config.yaml
dataset: "simulated sounds of rotating machines with and without faults"
gain_aug_db: 6
input: "log_mel"
win_length: 400
norm: "batchnorm"
kernel_size: 3
stem: "single"
widths: [128, 192, 288, 432]
residual_init: "none"
max_steps: 9600
batch_size: 64
epochs: 15.7
lr_schedule: "wsd"
final_lr_fraction: 0
Rows from block 9 of a small sound classifier, named by matrix and row number. Rows with one number belong to one channel. Each number is 128 + 32 x the weight over its row's rms, rounded and kept within 0 to 255. All counts start at 0. Numbers have three digits each. After the name is the row's rms in percent of the matrix's.
After each channel's rows are labels from the 100 clips, of 14976, where the channel reaches its highest value: "strongest on" is what is common among them. Only what is clearly more common there than usual is listed. The data: simulated sounds of rotating machines with and without faults. In brackets: how many of the 100, against the usual share in percent.
# convs0: expand pointwise conv (model.blocks.9.convs.0.weight, 864x288x1), inputs 216-251
# convs2: project pointwise conv (model.blocks.9.convs.2.weight, 288x864x1, transposed), outputs 216-251

convs0.478 051:124134140130127136133129134134131134137128132131122120126134128128121134000128134128161177127130158128118139
convs2.478 013:124127128138127155151129130152128128128164073137126129128128128128164137000128129140131128128129130128127128
strongest on: speed: medium (62 vs 33.1); conveyor (33 vs 12.4)

convs0.128 030:128128128128128128128128128128128128128128128128128128128128128128128128129128128128059000128128118128128128
convs2.128 007:128128128128128132130128128128128128128128128128128128128128128128128128132128128128235187128128190128128128
strongest on: state: faulty (86 vs 54.4); speed: slow (68 vs 33.3); conveyor (31 vs 12.4); machine: gearbox (31 vs 12.6)

convs0.225 100:124170155166129132143171151150137133127181128165069101120164126103107151128133135117220227135156217138116149
convs2.225 041:127132130130122013036129129119129128130127131094125127128129128127122134105128128128117121128128120128125131
strongest on: text has "speed" (81 vs 42.3); speed: medium (75 vs 33.1); conveyor (57 vs 12.4)

convs0.638 017:129128128128125115115130125120128126125128128113128128129124127126128123109128128128020000129127063128128129
convs2.638 008:128128128128128122127128128128128128128128128128128128128128128128128127211128128128168161128128161128128128
strongest on: text has "speed" (73 vs 42.3); speed: medium (68 vs 33.1); gearbox (31 vs 12.6)

convs0.518 092:113140131143143128125126126253166191131119163124127023108129134128051235104119135128102106115124102135125129
convs2.518 053:127134135132134177160132135249132125131138126150123142128129169124142227100159169131121129132139127107112170
strongest on: speed: slow (76 vs 33.3); conveyor (39 vs 12.4); pump (36 vs 12.8)

convs0.540 027:130128128116116135128128128133129129128127129121128123128128128128120133093128133137052000128127060125125128
convs2.540 012:128128128128128124127128128023128128128128128128128128128128127128128029226128128128169147128128151128128128
strongest on: electric motor (32 vs 11.9)

convs0.728 201:126132146130127142140130128042114076137127129136127255122131133128237033128128135121097094128135097130114147
convs2.728 159:198102098117123091077128127066111130099127076080114134128071129127175080125129135126124126142132126120170106
strongest on: conveyor (100 vs 12.4); speed: slow (73 vs 33.3)

convs0.296 343:128131133136125024000130123132129132118137135030128090129135117122116133115127128135131130131139130122124130
convs2.296 408:193129123130128127134132142127152128077136115146111141117082146125193122073131157145139136130156137120132130
strongest on: conveyor (76 vs 12.4); speed: slow (61 vs 33.3)

convs0.142 692:126129125129108124127129129125129130125128129129126128131127128126128126127128127128128129127127128129131124
convs2.142 644:127112123118086126126098128128122130128123118129133126121128130176126128057096128137134128101143131127147124
strongest on: text has "speed" (77 vs 42.3); speed: medium (76 vs 33.1)

convs0.16 709:127128125129120127127129128123128129125129128131128129129128128127129124128129127128128128127127128129130124
convs2.16 814:127114125121074127127102128128123129128126120129131127124128129159128128065100127132129128110133128128140124
strongest on: text has "speed" (78 vs 42.3); speed: medium (76 vs 33.1); gearbox (31 vs 12.6)

convs0.199 015:130131131128116127127131125125128126128123128119130132128127125125130124129128131138078007130126076123127131
convs2.199 008:128128128128128127128128128124128128128128128128128128128128127128128123160128128128220176128128178128128128
strongest on: state: faulty (83 vs 54.4); speed: medium (63 vs 33.1); grinding (33 vs 14.1)

convs0.709 008:133125129127125131128120129135130132123117132127128121132121128133120135136115128145017000121122030128130127
convs2.709 005:128128128128128128128128128125128128128128128128128128128128128128128124123128128128214176128128173128128128
strongest on: conveyor (56 vs 12.4)

convs0.701 019:130128127153135092105129127124127127125129126138129128126127127127130125255125125128145152125122142154131127
convs2.701 006:129128128121128151159129128143127128127129128129128136128130128128130124000128133129097120128132119121126132
strongest on: speed: fast (66 vs 33.6); conveyor (43 vs 12.4)

convs0.423 023:125129129129128202189129128141128134128129131163128113128130129128117143133128128128178206128130144128127129
convs2.423 008:128127126130128114118128128129128128128128122125128128128128128128127134148128128125058071128128077128132128
strongest on: conveyor (100 vs 12.4); text has "speed" (80 vs 42.3); speed: medium (73 vs 33.1); text has "room" (61 vs 34.8)

convs0.335 119:129130109116119078088120125122131130088128132122123119161126116127135115000129130166194203124129188105148115
convs2.335 077:127132130104130108131131132137129120118129106179119156129128180127177149065128176139187174133144170076129138
strongest on: conveyor (100 vs 12.4); speed: slow (73 vs 33.3); text has "room" (61 vs 34.8); text has "reverberant" (61 vs 34.8)

convs0.731 302:076123130133176131128086166254162181132086150136112066116136131165075223094114148148155153066134151124139129
convs2.731 321:128145151130122154156136139140135121103197152189111166128128190133155130083140163164135131130172135093101159
strongest on: reverberation (70 vs 34.8); text has "room" (69 vs 34.8); text has "reverberant" (69 vs 34.8); conveyor (35 vs 12.4)

convs0.682 714:127128125129120127127129128124128128125128127130128129128128128127129125128129128127128128127127128129130124
convs2.682 796:127116125123077127127101128127123130128127120128131127124128129158128127057101126132128128109131128128141124
strongest on: text has "speed" (79 vs 42.3); speed: medium (78 vs 33.1); gearbox (32 vs 12.6)

convs0.588 059:128114130102128120107124128131128129128128129123128100128128117139121132027128128135023000128127035104128129
convs2.588 024:128127129253127127127128127127128128128128145128129127174127128129129126153128128128189174159128175129129153
strongest on: gearbox (31 vs 12.6)

convs0.642 022:127129128129128212171120132201139155129121143151128082128129128132085183127128128123074028064129098128127128
convs2.642 008:128127128129128154144128133000127128128132127125127128129125122130133067133126124135128128128126129128138123
strongest on: speed: slow (64 vs 33.3); fan (60 vs 12.6); clipping (36 vs 7.9); text has "clipped" (35 vs 7.8)

convs0.554 130:124128139119106152147129133181134132126130129204098105104204133128095169092136160144078076129202074106122146
convs2.554 151:128135144130096125047132151144117152122145132048092062131123130121126138083130129121099105146133100114115153
strongest on: conveyor (99 vs 12.4); reverberation (63 vs 34.8); text has "room" (63 vs 34.8); text has "reverberant" (63 vs 34.8)

convs0.203 129:127128117119143108109109130128129129127128115129126120128129128142127128130128129128045025121129034112134124
convs2.203 070:128130145124139135135128204129128129142245122101000113132130133131136109122116162237153149071135148116127123
strongest on: speed: slow (96 vs 33.3); turbine (53 vs 12.6)

convs0.231 637:126129124128114118125131129124130131125127129128126125131127128125128126127129128127129128128127128129132123
convs2.231 465:126109123116111126126105128128121130128123116130134126119128131160126128038105128137136128093127132128138123
strongest on: text has "speed" (87 vs 42.3); speed: medium (86 vs 33.1); gearbox (32 vs 12.6)

convs0.401 082:144104128128128127127128127070119102125139126116134255128112127128181047138122107126128128128118128128132128
convs2.401 036:133128127128127123126128128255128128128127118127128128128128124128137255130128128128127129128159128128130165
strongest on: conveyor (100 vs 12.4); speed: slow (84 vs 33.3); text has "room" (62 vs 34.8); text has "reverberant" (62 vs 34.8)

convs0.574 349:128129125129128124125131129127130129126127128127127127129126128126128128128128128127130130128127130129131124
convs2.574 127:126105117104129121120128133128126134127107120130137118109127127129118127007125127126136124082111127141140115
strongest on: text has "speed" (92 vs 42.3); speed: medium (91 vs 33.1); gearbox (54 vs 12.6); machine: compressor (29 vs 12.2)

convs0.310 050:130186147171134128114131122190128148137128134121135088123127123125118165110121124125185159132124183134129128
convs2.310 039:127129129126131126132128131121127123124129106145106130129130137128143127128129128097159147182128152121127129
strongest on: piston engine (47 vs 12.9)

convs0.260 033:131129143127117148129131128124128127129109128127129147128124138127144124084128128136001000128125011130126129
convs2.260 010:128128128128127134131128128125128128128118129128129128128127127128131088128128128128253209128128225128127128
strongest on: speed: slow (79 vs 33.3); conveyor (41 vs 12.4)